Weights of a small image classifier: trained on abstract colour fields from 500 small random pattern networks, 203450 training examples.
Rows from expert 2 of block 3, named by matrix and row number. Rows with one number belong to one neuron. Each number is 50 + 12 x the weight over its row's rms, rounded and kept within 0 to 99. All counts start at 0. After the name is the row's rms in percent of the matrix's.
# up: expert up (model.blocks.3.mlp.up, 8x128x512), inputs 0-56
# down: expert down (model.blocks.3.mlp.down, 8x512x128, transposed), outputs 0-56
up.59 093:23 17 49 46 60 55 60 44 54 50 39 52 36 39 56 51 34 48 47 60 60 49 34 42 47 63 56 39 52 50 63 43 44 63 46 62 51 59 68 65 30 47 46 56 61 50 46 51 37 68 43 48 55 26 66 40 59
down.59 084:57 56 61 52 36 55 51 47 65 59 53 28 51 72 58 66 65 36 34 70 57 56 69 66 51 60 62 66 49 36 30 82 50 41 42 53 49 32 50 42 40 41 65 55 41 41 61 46 53 52 51 24 57 54 37 42 51
up.60 118:46 68 51 54 46 57 64 40 53 56 48 60 19 40 34 52 52 77 49 56 65 67 41 53 65 50 49 43 47 63 59 45 32 64 47 62 56 47 66 62 51 48 47 52 63 57 42 37 57 48 64 74 43 57 50 53 36
down.60 095:62 42 52 64 71 40 57 65 41 54 58 51 79 57 38 48 45 34 71 35 46 51 72 36 36 46 64 38 37 50 25 57 51 46 54 53 53 66 42 45 34 62 72 64 67 52 43 76 40 46 39 54 36 59 40 39 70
up.61 081:43 54 45 71 29 51 63 35 59 36 73 52 49 51 37 40 37 54 62 29 41 44 57 61 66 56 59 35 35 48 34 58 48 60 53 72 63 55 49 69 34 54 58 61 55 70 40 54 52 49 65 69 40 60 37 60 74
down.61 123:22 55 63 40 28 65 47 49 46 42 56 58 43 12 59 44 15 59 35 71 53 47 32 53 32 44 33 54 60 59 85 31 22 62 53 80 74 30 35 71 43 59 33 41 61 51 43 41 32 60 56 37 54 43 50 58 49
up.62 129:46 65 56 44 45 60 58 46 68 53 47 66 34 39 45 53 52 66 36 56 54 69 39 55 81 55 44 45 49 57 58 50 40 70 57 68 56 48 73 73 47 50 44 58 62 49 38 42 51 47 67 70 52 62 47 56 44
down.62 102:64 47 44 61 61 37 63 55 45 44 67 58 71 64 42 51 47 42 72 31 63 54 61 33 52 55 76 27 38 49 25 56 58 41 45 49 54 57 48 48 48 58 79 58 75 49 42 72 32 48 42 58 50 60 44 46 65
up.63 083:71 51 39 47 52 52 61 44 65 54 53 56 68 74 48 48 69 44 38 43 45 57 59 48 66 36 63 43 46 46 29 61 54 68 46 66 57 53 54 71 44 66 46 65 29 58 37 40 77 34 84 64 49 39 30 41 49
down.63 097:25 41 62 39 34 56 38 53 51 41 60 53 42 27 52 41 23 52 36 74 52 50 24 60 35 34 37 69 63 51 86 32 40 58 55 79 66 18 32 65 45 56 38 41 62 50 43 34 38 53 43 34 63 50 50 68 62
up.64 108:52 56 51 42 35 51 46 44 33 23 45 53 45 58 32 42 45 38 35 79 74 68 35 50 55 61 39 45 43 45 37 55 43 41 53 63 73 53 53 44 57 47 74 43 56 59 53 62 37 63 41 53 53 68 30 66 58
down.64 098:52 30 56 68 58 48 46 63 55 52 32 64 54 45 58 51 70 57 56 39 49 48 60 45 59 77 47 50 68 52 48 56 49 45 17 43 30 50 41 45 79 64 49 57 28 48 51 36 59 43 52 57 26 31 66 58 45
up.65 073:51 57 41 61 48 46 59 42 51 37 54 42 47 54 60 40 66 55 54 38 40 33 41 31 75 51 55 32 59 44 36 52 49 60 47 56 58 46 39 77 50 54 40 41 48 60 38 34 80 63 54 81 30 49 47 40 51
down.65 128:20 53 66 38 31 67 48 52 49 39 58 61 43 14 51 38 16 62 39 72 54 49 36 55 34 51 35 52 62 53 87 25 24 64 52 85 66 30 35 73 46 61 33 43 63 52 43 39 31 57 52 36 51 40 56 56 51
up.66 079:53 58 29 62 47 42 52 39 43 50 60 48 33 39 43 41 49 48 61 37 41 52 56 39 60 53 73 40 36 62 37 26 25 55 36 53 50 45 40 55 60 59 44 51 31 55 54 65 49 51 62 66 41 26 48 43 35
down.66 114:23 55 60 40 38 64 48 48 52 34 51 57 46 10 55 38 16 68 38 64 54 42 34 51 32 55 38 55 59 52 88 22 25 67 51 80 65 31 37 70 44 61 39 44 62 46 40 39 28 57 52 33 44 38 48 55 48
up.67 094:60 49 25 79 45 63 50 51 43 47 58 51 31 50 56 29 65 57 40 43 46 62 69 23 61 55 58 39 34 38 44 47 38 59 30 58 42 57 34 55 50 44 47 55 50 53 44 47 47 63 61 57 29 35 52 42 57
down.67 118:27 51 59 39 28 60 46 43 47 43 47 53 44 14 55 42 22 59 33 66 55 61 34 63 30 50 31 61 54 50 89 24 28 60 52 88 73 21 42 64 44 61 43 50 63 50 50 33 32 46 45 35 54 45 48 62 53
up.68 101:49 29 46 57 52 28 79 38 50 46 64 48 73 67 60 70 41 39 35 36 72 54 62 29 45 62 52 48 42 19 34 62 68 63 28 43 28 46 32 53 47 44 69 50 36 79 44 42 77 51 56 50 38 44 43 55 70
down.68 092:27 53 53 49 50 51 43 32 42 63 32 49 42 36 62 47 61 59 33 64 34 61 53 67 25 42 40 71 39 61 75 44 26 52 64 62 40 41 54 62 45 35 28 45 62 60 57 38 45 53 24 70 48 65 64 63 46
up.69 103:67 68 53 69 44 49 50 54 58 62 51 46 26 48 76 40 30 59 47 33 58 39 58 46 55 48 46 44 44 43 46 61 50 73 44 60 55 55 53 68 30 38 45 64 42 58 52 49 36 59 37 63 54 30 60 62 43
down.69 094:43 43 48 55 37 48 49 32 53 24 62 26 44 58 24 47 59 31 57 42 37 47 47 59 47 52 63 46 34 68 45 44 32 41 49 55 63 31 59 52 29 66 64 48 56 62 61 72 53 39 68 49 60 60 43 23 45
up.70 092:61 47 38 80 45 47 50 43 56 52 52 40 47 69 44 28 43 48 54 41 61 71 62 56 60 46 64 42 30 42 44 61 53 41 45 60 47 55 60 55 32 57 81 48 65 71 56 65 43 50 60 58 48 54 35 54 59
down.70 111:19 44 61 36 41 72 43 49 45 36 53 56 44 14 56 48 22 55 42 74 54 41 26 58 42 46 39 57 67 47 91 25 31 68 55 69 66 32 46 70 40 49 26 47 61 45 46 49 27 53 51 38 65 53 54 56 59
up.71 117:37 25 56 57 67 40 58 52 53 36 57 52 63 56 44 67 61 33 70 56 53 64 42 47 60 66 62 48 57 47 42 40 49 43 59 47 40 53 66 63 47 58 77 59 54 56 39 65 44 31 40 64 43 39 49 54 75
down.71 115:46 51 66 67 45 30 37 52 69 54 50 40 48 65 46 59 36 57 37 61 55 45 69 64 45 40 48 86 21 44 43 81 75 40 48 51 69 52 65 56 58 47 50 59 57 24 39 53 55 63 33 51 80 62 45 35 47
up.72 085:56 38 43 50 43 61 46 52 45 61 73 75 48 43 58 41 63 40 53 50 62 49 55 30 45 68 68 46 55 56 48 64 48 61 44 51 63 55 36 65 46 55 51 48 65 45 37 38 34 46 45 51 45 35 70 54 33
down.72 078:41 52 53 34 63 60 64 57 57 67 49 43 51 56 35 45 47 42 43 71 59 39 44 53 63 40 42 63 60 46 35 51 44 37 61 58 72 53 42 16 42 45 58 51 48 46 55 54 56 46 38 61 52 50 39 57 61
up.73 080:39 50 61 32 47 67 48 55 46 44 45 47 26 48 49 60 16 69 51 55 54 28 39 55 58 59 50 53 37 49 35 38 52 36 52 56 67 55 66 50 53 34 46 36 55 40 61 75 26 27 53 39 54 70 44 34 63
down.73 076:67 44 26 57 37 35 46 61 47 44 64 36 50 58 49 47 67 35 46 53 61 50 53 32 56 54 59 46 40 52 34 42 74 60 36 57 34 52 48 58 72 48 51 67 24 35 39 37 63 54 66 62 42 44 71 53 46
up.74 096:47 44 39 43 58 46 46 40 35 47 65 65 61 39 40 39 60 56 74 34 53 42 62 38 32 42 52 26 42 67 64 39 53 47 33 59 60 41 38 52 45 63 44 70 31 51 43 32 43 51 54 41 41 35 57 42 46
down.74 096:30 54 64 51 37 51 38 52 52 65 39 36 36 28 59 55 44 73 39 81 40 51 34 56 45 42 22 50 52 48 74 36 40 53 63 52 50 48 50 69 50 46 43 34 69 36 45 41 55 57 55 38 73 57 48 54 45
up.75 089:48 33 62 85 42 37 52 47 55 50 46 62 47 55 20 64 47 58 53 43 57 55 49 48 52 43 49 53 57 75 57 42 36 48 45 48 44 44 61 50 42 38 62 35 49 68 45 35 55 36 54 52 31 54 45 43 47
down.75 097:30 49 64 43 53 49 44 59 63 55 61 69 53 28 59 45 29 65 35 58 43 44 46 49 45 52 58 95 62 41 54 40 30 59 66 50 50 40 39 65 50 55 28 61 50 32 24 71 41 43 50 45 61 47 63 70 70
up.76 077:57 60 28 75 30 43 63 43 55 46 74 68 41 44 45 37 63 56 64 35 51 35 48 41 63 41 71 28 49 55 33 46 46 54 40 51 62 69 44 56 45 41 54 39 59 62 33 62 50 43 52 73 48 44 54 49 58
down.76 110:22 57 61 36 36 64 45 58 50 52 60 54 50 11 51 44 19 52 40 72 57 47 34 59 39 38 34 58 63 55 94 28 32 56 51 76 70 27 41 64 38 55 39 50 63 46 54 51 30 53 57 40 55 43 54 57 59
up.77 100:44 53 49 49 55 71 60 49 44 66 43 71 33 52 65 64 50 63 30 47 54 65 54 58 69 53 60 47 59 56 67 26 71 67 63 45 44 67 62 58 39 44 39 47 42 41 50 52 56 42 55 54 61 57 67 42 69
down.77 090:58 51 51 51 48 32 63 28 57 32 54 52 49 71 30 56 64 45 37 63 50 43 57 56 48 49 87 42 34 54 34 53 61 31 40 51 45 44 51 35 47 79 71 40 57 53 71 49 49 52 56 29 55 62 29 22 51
up.78 083:37 27 40 46 58 59 68 21 36 44 34 39 50 73 41 67 55 53 47 43 64 60 66 43 51 41 56 53 61 46 59 55 59 52 46 36 55 64 59 44 27 31 32 55 43 58 55 51 50 39 78 47 46 57 38 10 49
down.78 082:54 52 40 52 61 48 40 56 39 66 40 54 67 39 74 44 34 58 44 49 62 54 37 61 51 41 46 64 64 59 42 47 57 39 51 43 51 55 68 62 71 39 39 46 34 66 47 62 40 33 48 39 21 40 48 44 76
up.79 106:53 53 51 28 36 55 42 53 37 23 39 62 49 59 60 55 47 56 59 44 75 65 30 61 66 62 35 48 52 47 61 53 34 44 48 47 54 47 51 46 69 33 55 40 64 68 63 58 39 41 38 51 46 57 53 59 57
down.79 087:52 29 51 71 42 46 51 49 62 40 43 42 72 56 58 53 51 52 59 48 40 43 66 29 48 70 35 38 48 42 28 60 67 61 19 22 30 45 46 43 66 63 44 58 48 60 55 18 84 51 61 42 43 44 59 41 53
up.80 095:34 37 37 47 50 47 53 34 37 27 51 71 40 42 56 52 38 54 57 35 53 55 48 54 36 54 56 36 29 40 58 46 51 57 46 55 65 65 59 63 51 46 59 45 64 63 26 38 51 48 41 58 41 54 58 39 66
down.80 092:42 58 64 33 30 54 49 54 43 30 57 45 54 33 58 50 26 56 48 55 55 49 26 71 55 47 26 63 69 41 83 36 28 57 53 66 49 28 43 67 55 59 33 45 67 54 68 54 26 54 61 50 53 38 47 54 52
up.81 095:45 46 47 36 57 51 51 50 47 31 57 49 19 34 62 29 38 66 38 58 33 45 34 18 47 53 53 32 44 63 55 54 36 37 26 59 49 34 27 48 61 40 40 42 35 39 54 34 47 62 41 48 25 31 75 62 57
down.81 081:58 46 51 38 56 40 68 47 41 60 48 53 52 71 40 55 75 56 75 50 35 38 48 41 67 61 55 29 62 56 44 54 37 40 49 28 50 41 51 48 58 59 58 73 51 52 42 56 76 36 52 77 42 56 37 59 51
up.82 088:69 60 39 44 42 62 44 51 69 53 50 44 58 53 20 73 54 49 54 31 50 75 51 47 62 39 63 55 31 30 40 27 64 61 46 52 37 57 60 53 49 67 56 63 45 42 51 34 51 48 65 46 56 46 37 46 53
down.82 089:50 37 63 49 41 32 49 38 51 30 53 61 41 41 63 47 37 42 43 81 74 45 27 37 53 59 62 44 54 54 58 40 36 77 35 67 51 56 44 48 22 51 49 53 51 61 45 45 37 85 60 37 54 39 62 45 66
up.83 092:23 54 65 58 49 50 40 36 53 25 58 45 59 66 32 37 60 40 43 32 60 44 69 58 45 64 46 36 50 33 60 42 36 28 36 55 37 26 34 52 45 46 73 47 33 64 62 55 62 33 53 61 18 53 33 54 48
down.83 083:40 41 38 74 50 60 37 54 34 45 50 49 63 40 51 44 32 62 55 48 33 42 39 32 51 42 61 42 64 71 57 45 59 58 37 43 50 49 24 49 52 42 44 38 35 33 34 42 47 46 56 43 60 54 70 44 52
up.84 111:48 62 54 48 46 54 57 39 59 45 44 63 29 45 29 51 56 40 25 69 55 48 54 41 46 55 45 55 46 39 27 29 37 52 39 61 37 37 41 48 51 39 55 41 28 59 58 28 57 44 40 52 34 34 28 43 47
down.84 108:41 55 55 36 58 63 74 35 52 57 39 59 53 34 56 21 22 44 51 34 37 48 48 54 32 59 45 52 44 63 56 29 41 34 46 61 72 53 40 68 37 75 44 48 30 67 53 49 41 58 46 36 51 64 72 17 38
up.85 110:55 44 28 43 52 48 36 52 63 54 53 39 60 36 52 42 36 61 76 39 36 46 42 40 57 35 49 27 39 47 61 46 49 54 46 61 42 45 56 61 48 72 55 50 70 49 39 43 39 50 77 61 50 33 53 59 63
down.85 089:60 74 44 47 41 41 59 54 45 47 75 59 52 66 62 62 49 41 34 61 44 78 63 46 60 61 53 35 37 38 34 52 39 52 47 41 52 85 53 32 41 46 41 63 58 60 65 51 57 58 50 57 55 60 45 37 51
up.86 104:39 33 32 38 45 52 56 42 59 59 47 33 62 31 62 44 57 55 59 63 69 48 30 38 52 38 69 40 49 55 55 35 62 57 55 52 64 60 36 68 61 56 41 46 64 49 29 34 42 72 78 64 59 34 48 52 49
down.86 085:53 33 44 58 60 51 46 28 47 64 42 55 43 57 46 71 79 30 73 50 59 56 52 65 64 66 57 49 53 67 45 65 43 44 61 33 33 54 54 29 23 48 58 40 49 76 44 67 58 40 57 30 35 39 42 45 48
up.87 114:48 70 58 54 45 36 62 47 60 66 70 55 45 50 68 47 45 34 33 41 50 40 47 59 62 56 46 45 47 49 45 63 46 59 51 46 60 36 38 48 42 56 66 53 46 63 51 24 67 70 65 63 37 61 45 58 49
down.87 095:52 43 35 45 68 48 40 56 41 58 54 36 50 56 26 70 61 45 69 53 50 55 62 44 56 31 54 29 31 49 42 51 52 37 48 47 42 80 48 41 62 36 42 64 47 28 54 59 47 54 48 61 49 62 72 66 49
up.88 115:52 57 56 48 45 44 68 33 47 17 59 65 39 52 58 41 80 59 45 41 50 46 66 53 57 84 52 42 32 38 51 41 44 52 47 56 47 34 48 38 68 46 53 60 23 53 59 36 47 57 44 62 42 60 54 54 45
down.88 110:32 43 57 41 60 44 57 25 44 38 44 58 58 31 51 41 38 44 40 48 52 70 41 55 27 49 46 48 49 53 49 36 45 44 42 67 62 33 37 63 36 69 45 31 55 45 57 49 50 52 58 46 45 55 53 59 68
up.89 099:57 47 41 51 70 61 72 39 49 41 55 42 69 74 60 45 86 56 18 61 50 65 54 46 50 71 44 56 58 35 55 48 42 66 54 55 59 22 34 56 18 45 76 39 39 47 33 44 66 54 51 56 45 55 45 54 46
down.89 096:56 72 60 54 48 62 60 45 64 38 54 53 49 36 64 19 46 43 63 37 50 44 33 51 48 61 40 63 50 60 55 36 63 48 59 41 48 30 55 55 45 54 39 48 19 50 53 46 48 56 51 74 40 42 48 51 44
up.90 090:44 65 52 53 30 62 56 39 50 28 53 64 32 47 16 51 60 27 45 51 33 57 64 48 46 40 49 45 37 53 40 38 50 31 34 45 60 58 53 48 54 50 36 76 33 49 58 60 65 34 68 55 26 50 44 32 31
down.90 096:23 53 44 42 47 54 63 52 70 56 53 49 47 15 50 40 34 60 42 63 48 54 45 60 25 48 43 78 60 55 66 58 39 53 52 70 50 31 41 54 37 54 27 41 51 43 42 41 40 65 40 43 68 57 65 44 59
up.91 116:51 57 53 50 57 54 50 56 68 48 67 67 52 40 63 56 52 57 35 58 43 57 48 58 66 65 47 43 44 42 60 55 46 72 48 62 53 50 56 65 48 52 46 60 61 47 41 53 52 45 75 51 47 55 66 66 64
down.91 102:50 50 50 60 45 45 40 44 44 31 54 63 46 51 30 58 37 45 49 59 62 42 47 36 67 27 64 41 40 61 36 54 76 41 48 45 62 51 51 61 52 52 69 42 78 58 34 76 29 52 54 50 73 54 42 50 62
up.92 108:49 50 47 65 55 43 52 47 73 39 68 47 46 43 62 54 47 56 63 20 42 24 45 50 56 48 53 43 48 42 62 42 38 47 36 54 37 44 44 51 37 43 62 48 56 53 61 34 28 50 51 50 27 57 57 47 68
down.92 084:66 58 41 64 47 46 43 49 53 73 48 31 42 68 36 52 79 53 63 34 53 53 54 63 67 54 55 37 55 56 47 48 67 37 68 39 28 82 61 31 46 43 44 77 54 33 52 35 42 54 49 42 51 64 65 64 45
up.93 101:44 56 45 78 43 47 50 49 54 54 74 62 54 44 64 38 53 38 42 37 54 37 42 40 54 50 62 43 49 53 48 48 34 57 39 62 48 48 37 54 33 49 61 47 31 54 31 21 48 41 58 53 33 32 56 62 53
down.93 083:53 59 50 62 59 46 45 42 44 75 42 42 65 63 35 54 73 51 65 56 49 58 56 59 66 36 60 51 56 44 51 74 55 42 62 29 46 57 50 32 44 42 48 64 66 24 44 75 44 40 61 73 56 51 44 71 50
up.94 095:31 44 59 37 45 56 50 47 33 51 56 68 11 43 43 40 37 51 59 66 56 33 48 48 49 72 51 47 47 72 55 43 70 40 49 50 42 45 50 56 76 47 37 37 32 45 58 56 27 39 34 38 48 53 77 57 52
down.94 082:64 40 45 53 43 54 48 38 56 39 56 55 47 69 44 51 56 45 57 36 60 51 54 45 59 56 37 35 59 37 20 66 56 59 41 39 58 52 51 28 49 46 51 57 32 76 39 35 77 19 73 64 48 54 38 53 33
up.95 107:45 37 48 32 53 57 48 51 57 47 69 42 72 48 75 46 53 50 78 39 52 52 43 56 69 55 50 45 36 29 75 54 58 43 51 53 59 67 43 62 51 56 48 55 67 58 37 53 48 51 62 71 51 42 39 56 59
down.95 118:27 62 66 18 43 61 54 71 54 54 43 53 42 20 53 45 20 67 34 72 46 36 35 46 25 37 39 72 55 41 78 40 33 53 60 68 65 29 39 59 44 55 38 35 61 54 58 46 19 61 41 38 64 57 44 54 57
up.96 121:52 40 44 54 53 40 38 45 44 46 51 36 44 36 50 39 39 78 67 44 47 31 42 41 54 48 37 32 39 58 70 43 42 56 32 56 37 30 47 50 49 41 52 40 65 55 49 51 34 44 69 55 24 37 64 41 67
down.96 104:61 56 44 42 49 59 50 59 40 36 58 56 39 59 47 45 57 47 36 51 41 61 50 51 58 52 35 45 44 37 48 35 51 44 57 37 43 62 67 36 53 35 50 50 67 67 70 39 63 54 54 55 57 41 45 53 47
up.97 103:28 54 43 60 44 35 71 46 58 41 74 57 48 34 64 57 49 41 48 30 45 52 50 48 45 46 36 37 55 72 49 67 39 63 43 64 46 45 58 60 40 52 57 66 47 75 26 38 59 34 55 56 31 62 65 56 53
down.97 097:52 52 53 67 36 45 53 39 53 52 28 44 51 44 55 57 41 60 48 53 51 53 39 56 59 69 30 63 46 49 59 50 40 62 50 30 36 41 37 44 48 56 47 35 58 51 55 46 62 57 53 76 61 40 45 66 25
up.98 096:45 63 45 68 53 40 60 31 34 29 52 70 26 52 28 29 53 54 41 69 62 46 59 44 55 67 44 33 27 72 54 49 57 57 45 65 67 61 45 46 41 43 57 63 46 66 48 37 48 71 65 65 43 43 63 46 45
down.98 116:25 51 60 35 26 67 52 52 54 34 50 55 44 13 52 48 13 54 36 73 56 51 30 57 27 52 33 62 61 49 85 33 33 65 54 87 73 27 37 66 44 55 33 42 64 53 46 44 29 57 51 37 60 43 46 52 46
up.99 073:58 63 48 61 37 51 57 30 42 45 62 47 44 60 47 49 49 49 48 31 65 37 53 38 53 47 54 41 21 46 31 61 61 61 43 57 50 42 60 55 47 51 45 56 48 53 40 35 65 41 50 92 41 49 54 35 43
down.99 111:23 49 64 37 37 62 53 59 52 39 47 62 35 12 51 44 15 68 27 73 52 48 29 53 32 56 35 60 68 47 93 34 29 62 57 76 72 37 38 65 52 56 38 40 58 51 40 48 36 61 42 47 58 40 53 54 56
up.100 103:44 48 51 57 58 60 56 55 48 36 59 60 49 43 32 53 65 60 44 55 58 31 57 44 60 54 52 48 41 61 59 56 45 47 35 54 41 51 46 49 41 38 38 52 52 53 52 56 23 34 88 41 29 55 55 36 70
down.100 089:57 61 32 54 49 43 39 44 53 42 64 46 48 52 41 46 46 39 60 58 41 48 61 42 61 30 60 30 43 54 35 41 69 34 47 38 59 74 60 68 58 58 58 49 68 73 60 71 42 57 73 50 74 40 47 47 41
up.101 084:49 66 47 79 44 33 49 37 33 47 53 39 34 69 40 41 52 60 44 33 55 63 42 35 45 41 61 45 52 31 38 48 59 61 47 43 45 49 30 61 52 45 41 30 42 65 32 61 62 47 45 79 46 36 61 24 48
down.101 110:28 56 60 44 35 59 51 54 49 37 60 59 45 08 56 34 16 58 42 75 53 41 38 58 34 50 33 50 67 52 90 32 30 68 39 88 64 28 27 60 46 66 38 42 60 50 47 44 37 55 56 41 46 30 55 64 54
up.102 108:57 45 28 63 57 56 55 45 58 39 54 44 31 52 52 23 73 45 34 34 57 54 65 34 40 51 71 48 47 47 55 48 34 61 40 56 41 58 38 52 22 42 48 51 53 43 43 39 52 51 58 50 37 38 68 49 50
down.102 088:51 64 57 42 52 59 54 39 62 79 52 38 65 51 53 32 38 47 67 42 44 28 56 53 47 40 54 59 53 55 38 33 35 40 59 64 64 40 56 58 39 46 50 56 61 38 49 62 44 60 40 60 57 49 37 43 53
up.103 115:32 32 51 46 44 67 45 49 40 67 42 50 32 51 33 64 41 57 46 60 45 70 69 56 44 44 46 57 37 46 51 68 48 37 63 59 56 65 85 58 45 56 41 65 78 48 57 68 46 29 64 48 64 60 43 20 55
down.103 098:65 55 44 65 63 56 32 66 30 44 51 42 60 53 53 58 58 54 52 37 73 71 35 59 77 52 52 59 61 43 44 62 57 52 45 32 49 47 58 49 40 46 49 28 35 49 41 44 49 32 50 67 29 36 46 53 43
up.104 111:57 67 52 46 35 31 41 45 54 24 57 50 59 56 12 61 52 57 68 61 33 62 45 59 63 52 52 44 22 55 50 45 44 23 44 59 58 44 47 49 55 48 66 61 53 75 57 62 40 48 59 54 39 64 20 51 53
down.104 103:57 52 37 53 61 69 57 77 49 30 47 65 49 50 58 54 47 40 32 45 56 44 37 51 40 65 45 21 73 46 24 44 48 61 31 49 39 61 35 57 62 45 44 44 57 48 62 37 52 46 51 26 54 32 79 32 53
up.105 089:47 49 48 30 54 77 48 31 60 42 45 55 31 44 62 44 53 66 29 43 57 29 54 48 61 48 53 42 51 42 60 46 35 40 55 57 66 55 50 50 39 43 45 50 65 43 42 42 50 50 55 56 44 68 42 50 59
down.105 083:61 42 61 61 71 38 47 68 44 64 57 44 66 54 35 51 57 59 67 17 47 42 57 37 64 50 55 50 42 52 68 63 31 40 41 38 41 48 48 48 68 67 60 72 30 28 30 53 49 47 56 74 63 55 54 59 59
up.106 077:67 65 45 55 71 52 60 38 45 48 57 50 52 54 47 54 47 64 57 40 45 19 38 61 58 77 38 40 30 64 18 52 42 33 61 57 65 58 65 56 51 41 38 52 55 56 52 64 55 64 46 72 41 68 58 35 33
down.106 116:19 50 67 39 42 68 49 49 44 41 52 54 42 07 58 38 15 67 35 72 51 44 27 58 29 48 44 56 67 45 99 34 26 65 60 71 65 36 37 62 38 55 38 38 58 51 47 35 38 59 52 40 54 37 55 57 51
up.107 095:61 44 49 69 72 42 50 42 63 43 45 42 60 64 44 26 74 59 73 26 41 50 52 50 57 55 46 34 44 39 74 32 58 47 55 62 51 48 38 57 41 54 54 55 44 58 49 35 42 64 44 57 56 49 46 58 56
down.107 089:45 53 55 63 71 58 48 50 52 46 49 52 49 47 52 33 30 68 52 39 42 30 49 38 51 34 43 41 47 50 70 63 33 39 40 49 40 48 56 50 32 28 49 52 53 46 44 41 30 51 56 47 66 64 47 40 34
up.108 109:42 26 41 58 37 31 59 44 52 48 62 71 55 38 44 63 68 35 56 54 43 59 33 45 51 52 54 47 56 67 11 45 54 65 41 44 46 32 48 61 59 54 66 49 58 59 33 33 54 35 43 53 50 47 75 67 70
down.108 103:36 39 47 42 52 55 37 31 31 55 34 32 65 65 55 52 35 69 54 32 37 59 56 49 47 77 33 81 44 53 71 59 46 47 59 20 47 71 67 32 45 44 41 43 52 54 75 63 69 53 51 63 59 58 39 32 33
up.109 081:56 39 52 36 27 41 78 49 54 57 74 61 48 61 65 53 70 40 54 20 81 48 31 56 54 77 59 45 46 66 29 31 53 55 44 44 45 48 53 59 47 49 70 66 47 58 64 47 57 40 58 50 35 40 63 66 63
down.109 107:23 58 60 40 29 59 48 59 37 44 56 53 53 13 64 42 18 69 46 68 47 43 35 48 33 46 27 53 60 50 99 39 34 51 63 70 70 40 42 65 48 53 35 46 60 41 40 42 32 54 51 43 57 45 44 66 50
up.110 130:36 66 52 33 54 38 55 30 70 61 60 45 57 61 54 45 34 53 23 47 61 34 41 61 84 52 49 42 43 23 42 52 63 49 55 47 57 42 44 50 35 63 75 51 42 75 63 37 55 66 61 67 60 66 43 48 42
down.110 122:46 50 47 57 54 67 46 60 55 63 48 46 57 52 34 42 50 63 55 51 44 56 57 39 31 29 42 51 44 61 32 62 26 46 41 65 38 67 34 43 46 59 47 50 45 24 55 35 61 44 33 39 52 62 60 61 33
up.111 103:26 38 36 52 42 38 74 46 61 37 39 46 62 35 36 61 53 29 46 65 61 74 33 38 61 53 68 54 56 48 57 13 36 59 49 46 44 53 71 52 24 45 67 30 63 40 37 61 54 49 45 67 44 43 41 53 70
down.111 095:51 43 60 53 49 51 48 50 48 46 43 39 48 49 49 58 37 41 40 57 50 50 66 68 55 52 35 59 44 62 50 73 51 40 48 44 62 51 52 50 48 42 42 43 28 62 45 66 55 56 43 56 58 37 64 37 52
up.112 075:63 54 34 72 45 52 67 40 42 45 67 64 61 58 45 31 62 60 66 33 53 48 68 34 52 50 57 37 31 54 32 47 49 68 43 54 60 71 52 64 46 55 38 44 50 66 42 38 73 64 58 74 36 45 48 52 62
down.112 120:20 55 65 40 30 65 49 50 49 36 56 61 41 13 61 43 15 62 37 70 57 48 32 54 34 51 42 50 59 51 94 27 36 62 51 78 70 29 34 69 42 57 32 43 62 46 43 40 33 60 57 36 51 40 55 57 57
up.113 107:35 46 37 61 40 44 37 46 59 60 66 51 63 36 59 44 56 40 50 57 36 24 43 23 52 38 71 48 62 64 38 54 55 52 42 46 62 56 29 57 47 49 43 34 52 40 12 17 50 27 41 53 41 31 60 55 51
down.113 089:52 54 39 50 78 50 43 45 59 73 36 51 60 59 26 50 70 54 75 45 51 65 50 55 74 43 54 62 39 41 33 64 50 54 68 25 49 66 50 21 58 51 55 57 47 46 45 84 61 36 50 61 39 44 50 47 37
up.114 101:45 28 46 34 50 53 41 43 43 34 46 55 49 49 50 44 51 68 62 55 65 49 63 40 62 61 51 39 46 51 67 42 53 49 49 56 47 56 57 68 47 39 42 59 53 67 43 60 31 21 69 41 49 56 68 40 70
down.114 090:42 52 54 45 52 28 36 25 40 55 55 63 64 57 61 34 51 54 63 27 63 53 50 57 53 34 31 49 36 44 48 50 48 55 57 27 55 75 61 36 40 42 61 37 45 40 48 69 47 52 52 37 43 54 53 53 54
up.115 104:37 64 56 71 50 61 55 50 48 54 44 49 43 46 39 25 37 55 51 41 68 60 53 54 64 45 50 53 58 36 46 44 55 38 67 58 68 65 48 62 57 64 44 42 33 45 46 70 34 53 42 58 72 60 52 59 42
down.115 088:45 23 53 59 32 38 51 46 51 50 52 49 33 56 44 74 64 49 50 40 44 39 59 20 61 65 51 26 64 69 53 49 65 69 33 50 40 34 62 49 58 65 61 61 50 75 26 48 68 28 62 59 50 44 68 59 40
up.116 107:31 46 54 32 38 53 47 45 60 53 71 49 68 39 59 55 32 58 73 46 50 40 32 49 70 79 48 42 42 42 79 66 60 38 55 61 70 67 54 64 53 55 52 51 56 63 45 59 50 56 72 66 46 46 40 41 32
down.116 119:30 67 57 30 51 60 53 59 53 42 42 59 40 17 52 36 20 68 41 61 61 39 34 50 36 44 42 57 61 41 83 25 30 52 49 70 64 33 35 60 34 59 35 30 50 50 63 52 14 60 42 31 55 50 45 52 58